python train.py --encoder_arch="vit" --model="image denoising autoencoder" --dataset="dead-leaves pictures: piles of overlapping shapes" --train_examples=145000 --image_size=32 --crop_scale_min=0.8 --horizontal_flip=true --translate=0.06 --bottleneck="denoising" --downsampling_factor=8 --encoder_norm="layernorm_no_bias" --encoder_norm_position="sandwich" --encoder_activation="squared_relu" --encoder_mlp_ratio=6 --encoder_head_dim=32 --encoder_fused_qkv=true --encoder_bias="all" --encoder_qk_norm=false --encoder_layer_scale_init=0.1 --encoder_parallel_block=false --encoder_inner_norm=true --encoder_patch_size=[8, 8] --encoder_conv_stem=false --encoder_layers=6 --encoder_width=320 --encoder_positions="conv" --loss="l1" --latent_channels=8 --decoder_norm="batchnorm" --decoder_activation="silu" --decoder_widths=[48, 48, 96, 192] --decoder_blocks_per_level=2 --decoder_block="basic" --decoder_attention=false --decoder_upsampling="nearest_conv" --init="trunc_normal_002" --residual_init="none" --optimizer="soap" --beta2=0.95 --lr=0.0024 --beta1=0.95 --shampoo_beta=0.95 --eps=1e-08 --precondition_frequency=25 --max_precond_dim=512 --one_sided=true --adamw_lr_other_params=0.0017 --grad_clip=1.0 --cautious_weight_decay=true --steps=4500 --batch_size=256 --epochs=7.9 --lr_schedule="cosine_restarts" --final_lr_fraction=0.05 --warmup_steps=90 --weight_decay=0.1 --adamw_weight_decay_other_params=0.05
Rows from block 3 of the decoder of a small image denoising autoencoder, named by matrix and row number. Rows with one number belong to one channel. Each number is 500 + 25 x the weight over its row's rms, rounded and kept within 0 to 999. All counts start at 0. Numbers have three digits each.
After each channel's rows are labels from the 100 images, of 14848, where the channel reaches its highest value: "strongest on" is what is common among them. Only what is clearly more common there than usual is listed. The data: dead-leaves pictures: piles of overlapping shapes. In brackets: how many of the 100.
# convs0: first 3x3 conv (decoder.decb.0.1.convs.0.weight, 96x96x3x3, each kernel summed), inputs 0-47
# convs1: second 3x3 conv (decoder.decb.0.1.convs.1.weight, 96x96x3x3, transposed, each kernel summed), outputs 0-47

convs0.71:494449483520534484459497498462529477486481509496467483483486453528436533489501529485459490495484513483467480510448483484458502480508458476475469
convs1.71:476521498502482497517521487514488503533523497485510465515514520475542544536503519514517493485555511504499500533534511524531549540517500505491514
strongest on: warm (85); large pieces (68)

convs0.38:503485497496484497520475477499471459516448493491471494469471430515486517466511519484511482500522515543475498484471526441478497517479490499474510
convs1.38:520515504510515518476525488493518546502508478504546515476510513501544464485503526558499483492494515444521472485483462504513510502495506498507512
strongest on: shaded (91); pastel (67)

convs0.87:462516521465539484487484500486527535507524468496508484492500552469472476513474481508511510468536481503460494501482490500506485501462497521525512
convs1.87:536452483504491551509477510531492478502467464536541486534487488486505478472510535443508452473492495481537473508478514495527464487530480495517509
strongest on: cool (86)

convs0.47:471482492497493480463542517438509515507530489518460470461508480437493484528486493498493506471460484493470478526481501487490488498525521483478543
convs1.47:509529539486495510484493492520495517501509476513539518463503479525486487499532495499458474542561550476521481465526492529542501488519488461477468
strongest on: grey (100)

convs0.56:450493516489535492501498471548519508438489522519477485497524483537472491485464564505485505489501498525489499512482495485509514485485484488524478
convs1.56:528538487520453517484532521467490511533473461479516489493507550445498490501521489487520518459494520486545485509517530481549484476509490517490503
strongest on: grey (86)

convs0.81:497483489484496483504508516462533494437548472526480490506544490498445507498531484517495496439520484504472482522501462479479485449521500482503486
convs1.81:487476508485496500479544500522479500477482515502483491507489480487536510508488512444525481506485526522522475485481486511518551538479479538517527
strongest on: warm (69)

convs0.61:542466477521471475494533502483508507506478526471499497445500520465486468473502531484513495499535501486506461501504497476491480507539522487469558
convs1.61:507496524479509508517459527508512528501562464489503481476509514498496502506526542486456523546500552488486539473522508504527497464542466468479444
strongest on: grey (100)

convs0.60:444508511524496506485490493513505501485501463519494490496471482527506534511510481517499527470501453559468521498478470491502517456457517524498489
convs1.60:503505538456517499493514468507512500486511507479507518478511515483511505460488528475537479520517555482530489493480504567529514506498509487491510
strongest on: warm (52)

convs0.14:470481501513511477482448475515473487486500512513493492478569479505470546485516472482452507471483515447486467527478494473478502446474481491496504
convs1.14:516527491513473492471554511506481492540510516510512494479497552457485510536491496524472510468522496486515515504540530503535504518526483526451516
strongest on: shaded (78); cool (49)

convs0.7:483519552481484546521468539486532519538482482559532482520515473475503502510486498536522521468470505507475560508506480513514533497473526491520498
convs1.7:527519506496502477493517506525532528503552541496487516486492526512530518526512519484494551515492539501523494512517523525515530491525521493497492
strongest on: grey (58); warm (35)

convs0.65:521527520468508488535513476511526525518507490527490479497465536482486532496503541529509502456477510489464512491506465469509499496502531520469493
convs1.65:474478526492501484458499523490502495472497492516543505466507488519505481528478523448503493507497490491568470475446527515542509473481493489513524
strongest on: large pieces (61); cool (44)

convs0.69:475537544503475501495522499472518497491538471521474468516470508480456504485457506481501503474455482494455461541471443471476502482504462504498500
convs1.69:518502489501490530451516480537482481502489470485543487522507478453542478456503502490508467480556506492528500465505518532532473480526485468493540
strongest on: large pieces (74); dark (43)

convs0.40:504495488488498509499494468485528502518503478495510480464468480486469530467456528528492538462586484537489478522488472485464531511467499504509497
convs1.40:499510517506506521512512540491505503491527489490499494503525492482544522525511496458504518494454513467502469508521551524553542515512473560473523
strongest on: warm (45)

convs0.25:536493526484497500469549525506487499497493548507534548537494515486498487529499492475492477520506503459505483481515482529505463457563526490486531
convs1.25:500498503517519473500522516506548534508534462485484502492528542477502498526499515499491526497501520520506542501503548472504465507532499521468483
strongest on: grey (100)

convs0.32:564487489480481493495501459488449468497491478495486493512489463530484520469556505506483481485523476507523494501502491498485486509510504528445526
convs1.32:402510470532486505512548519520503510499501477526512498453538537483524521540478531496464516500512515499511466504481538470531528494501501513504494
strongest on: grey (96)

convs0.31:487512512535481488464504492447512564511520481492463509498522484499476509490516537514488537484485516417499446525484464472467523498499500494519469
convs1.31:535500508480512493481507460529528462510495511492544544569500528475538493463495494544519469504512507564482513490494526536526522519508486509492543
strongest on: vivid (100)

convs0.3:472508492484502484493471531505488455476480479500563488541496536519489506514503517502517483483504506487501501513493527572523506471454539493510485
convs1.3:551537509496492481478518520469539531539521489431446509490523543506534486513495520539472519488494520527477515512508510455507503539507478508492496
strongest on: grey (100)

convs0.37:436500505513543506462498515533539524486519476476494509516495466506466511502538492543518499444494506455481493492493485503458519489514467516493515
convs1.37:508526514508416528512501510470489504538491500496529495502491530477550473529493528472488501489505517527521488493495521486563499512517497490528474
strongest on: grey (92)

convs0.49:482509465519463474501490530479501482520542514482507476490526460518511518491497535507486485489428525470532510552493498494469488470448525483550495
convs1.49:511506488453524491518487498521505503524504540519497531542475514531466505494524505553522460513508449556481520498494498513487525523510480512474506
strongest on: vivid (100)

convs0.36:504496513496489477516508488496473477539472497465503520522459494476494490456501509518534508478558493534486497478505460524486483519483505511474511
convs1.36:489536493501510513511523520528506555527523451523492514466528498497482516534507525443481508517471525497537507487501508413503483447510474503512501
strongest on: grey (96)

convs0.10:477515508475499490495547473459547507484516487513484493497500516461465488482472493469518486483503480501462456513485478467491455477539486504497533
convs1.10:536483538474493487477440490524445490517517528510524511531474467490502478474544469484488487504512501517503482493464504533524502527501462487527483
strongest on: large pieces (64); dark (45)

convs0.15:498476452506507474483506450491503489448532521533508533483505528479506488529498493487481504491486489462515504460477534514515481459526490486488490
convs1.15:477538516535536471535527504540492539512489516471489472467483541526498516519516494499485514504508480500461516524548515468492497507471493543491493
strongest on: grey (87)

convs0.94:508523480493483465489533557490495495484540509483558480473525518495496486536474479513486510491498495490501502474511516542520507476511561469490563
convs1.94:513499522505526495495565514523547541507516484476487509508513531496487528504499521521453502463478526512527526497505509463468465491526485512497514
strongest on: grey (100)

convs0.44:533489484493515488477486521493494484495492491483535514534500527499472502494475489473506478494535500484519518478507475553488491405530545523486510
convs1.44:462514510538498489519525498509547523491525474477463488459534523479522494545516467485482538472475500502482503507512542462520482517500460566487491
strongest on: grey (100)

convs0.35:461502504464477504480487488440532521473531490541489492502484471448463512517483524529508545489508485483476488507493508501485539536472485495546485
convs1.35:533510494522480557512468486500502499507511492516533541531540529497543507480498500452479457468503482498526493520531524518489492497533467488500539
strongest on: cool (70)

convs0.29:537523507498500508481493510510442472484527474466485523488528482516474493494511478539491484517478481506467481525468450488438481504479454514529516
convs1.29:495495457518490524495500525500505511521465434520499497503512506458536484512482534458498480450538502495547486526513521486549497500548479513466526
strongest on: cool (79)

convs0.75:514523472448517478482524472498508481475537496465508501513528530458471516511505503470472509466471497501470471506441492496492500484511504495532494
convs1.75:490500487540475530484547526526496513530467456527514443481505493473523492506485525472518477457510506499549477518525532457555473481522494517502495
strongest on: cool (61)

convs0.30:472487503510514503505462514528536488503493545520530525521552539515498494504507515468489507538483500484494514513514474532494498454494470511537485
convs1.30:505487514521509479481488501458474540450497523536477520474512500532478493483503480494488520520491491520486506501490522515522492536483505518433539
strongest on: grey (100)

convs0.82:586498554513502496501497508535481478534485515498502502501494493489508488497515506471475503494532486508469472513491448490509510551480531497500472
convs1.82:490504480505488524503527493505507512533526464496499498490554523492514532514487521484507501499473527467531504493530532497530512487485467488527483
strongest on: grey (96)

convs0.53:475468486488562523505517540476524529481547533533554515484498530485497482524501491522483497504478472487497481498523491521479495504550491506503554
convs1.53:535519505495522505484520496557516543504523482502460493497510527488476456475498559484499546518539525508493530496524509479504546505539500502506478
strongest on: grey (99)

convs0.33:538520521491551522500488545518483443508486476530480515520483502487458510468510488521516509518503465532485499471490468497481494487532470527497478
convs1.33:493496468491470511522499498507496538528485462523540484473498509504507529530476531453519482446508520492532464522480497497548500491489481524515517
strongest on: shaded (81); cool (40); warm (34)

convs0.41:521492503500500493489510534524453471510488529494524551485528503522522492512480473507514473515497484467495542491487485524489448515516520499503537
convs1.41:489490478526521494515536497521507531500512449503488469479533531478498508542472545470475523503527534507523511501518528442518494470529490522488495
strongest on: grey (100)

convs0.85:479535535499577502521483467513523515515516486486502502538472507466471485537539485513520484465499501506474506518491510528484511483466501502506519
convs1.85:479502478505458530496498534484489496489480434499469477498513500498507497499448521486495521486534476516556476483527485472534467515503487484498480
strongest on: grey (98)

convs0.8:506501508505497490524534532456508529446526506482516502532444492499503480496499542518483502457505497519488491499515502512478488550526508483489495
convs1.8:489499506493501508489531504507505524537516454501526513491529523497510507551485513514455486488487491477522469483493485446515504483554485497510523
strongest on: grey (86)

convs0.62:491513530478547494526538468471494553493529464471455468466515535481460506490490519505515482469548492489503468497485466436498494552551481528477512
convs1.62:492466520497472528483494473503521471474494504518564519521469439476505441492550473524482496491465483513501446504439545547496489472481498484466517
strongest on: large pieces (70); cool (62)

convs0.21:532497479487550472516478498505500519478527485498475475460498473547461518503520528504463509475485487465482456502491496488479525492498489483515494
convs1.21:456534488516443530497524487518506527518485516507512484503528541471517517513448511481447526487508512507538457505540518478541506490510492520494505
strongest on: grey (83)

convs0.12:519503491502501503523535535519478497493473533526557538487517527488483481531506511494502491495489509463498478510522537526477487492534525506510542
convs1.12:485518536496502491488511499517520544535519467471473494520526517471510485498497518505462520502542520472524549483528493472514512473537491475501473
strongest on: grey (100)

convs0.51:498516487481531523480515509503516491452525471518502506495519537502484496524441502531484486488522472500487484488485513524505479467498507509543495
convs1.51:509507452537470522528507511511492513506432515528511461498507503485503483481491540462485507470468523491490466507510539453535452489534512531471512
strongest on: grey (100)

convs0.78:446501503487469521423488531436517514517491502506522477489511478490513485490464464532512500485498482489516515525478474495494523542501520496517463
convs1.78:526488483486513518586513482551501518498555521498497515497550513503526521527540507488469514505508492498491476505536508504527509504512490516475534
strongest on: grey (98)

convs0.5:511493496550521492525495477506479550511514491512507504477482503501494442509459510519511491510494489474488447489507517526520505492516511503512570
convs1.5:504492553486516513509517526536532532503518533469516520487539515510493543557518515546501523504503538506495555524515538467516531505539478500486471
strongest on: grey (100)

convs0.90:535499511467489504508483516519477465499480459510481500452520488478479491468531492511471494475497459526472476529498487455489481516492491481495502
convs1.90:491504489517502551476517494492521488527503440521505480503515467513506503517493498478496456465517533463540488494460515477480473486483475516463528
strongest on: cool (69)

convs0.13:506482507489509510477471527546463485485495515519555518490537495511482493493482465475520492510515502530500530473509535517531472513478513495484497
convs1.13:536508483512520467521546508489540521508536466478470483520523565483524485562501501502494501462488516519491520505541524466510489502503483551491499
strongest on: grey (69)

convs0.2:499491498502526505501467480513509494517511483532449479480462495499479465451518508475494486483515494565462473499485477419464523530472477499479467
convs1.2:477487530474463525469505453509505487507487514512561513496476469474528470480524506503496490522483508475523494522483523564538462474516493502486536
strongest on: warm (73); large pieces (68)

convs0.80:528520481459502494523532496483466460451494520491518510511537523477478513501526522475502507477466508488492457499478526522496484489504534502435551
convs1.80:506518505490476501497538508502514525517530453500484462494518526491516515538477521504489525492547522487523540488545496468557475478524480519506460
strongest on: grey (100)

convs0.11:441514525512446491479502495455476498503495516523503487498515488512445489497428511508483493505448501471478504530470507499473510524486490463527490
convs1.11:576510478502527539509524512493538505510524455474503497505519539480537479508544497496493497483521506477527482501527514493484500497528466536481497
strongest on: grey (97)

convs0.58:514529484506501484522515496517521484498466519509494542500483519492490534489496465518524481497554488472464500480480464509498462424521488525480519
convs1.58:522510478504502520509516539505512536494524471493513507495530500476520497537514524443485513485496497505520504480490524420503475495506473495471488
strongest on: grey (71)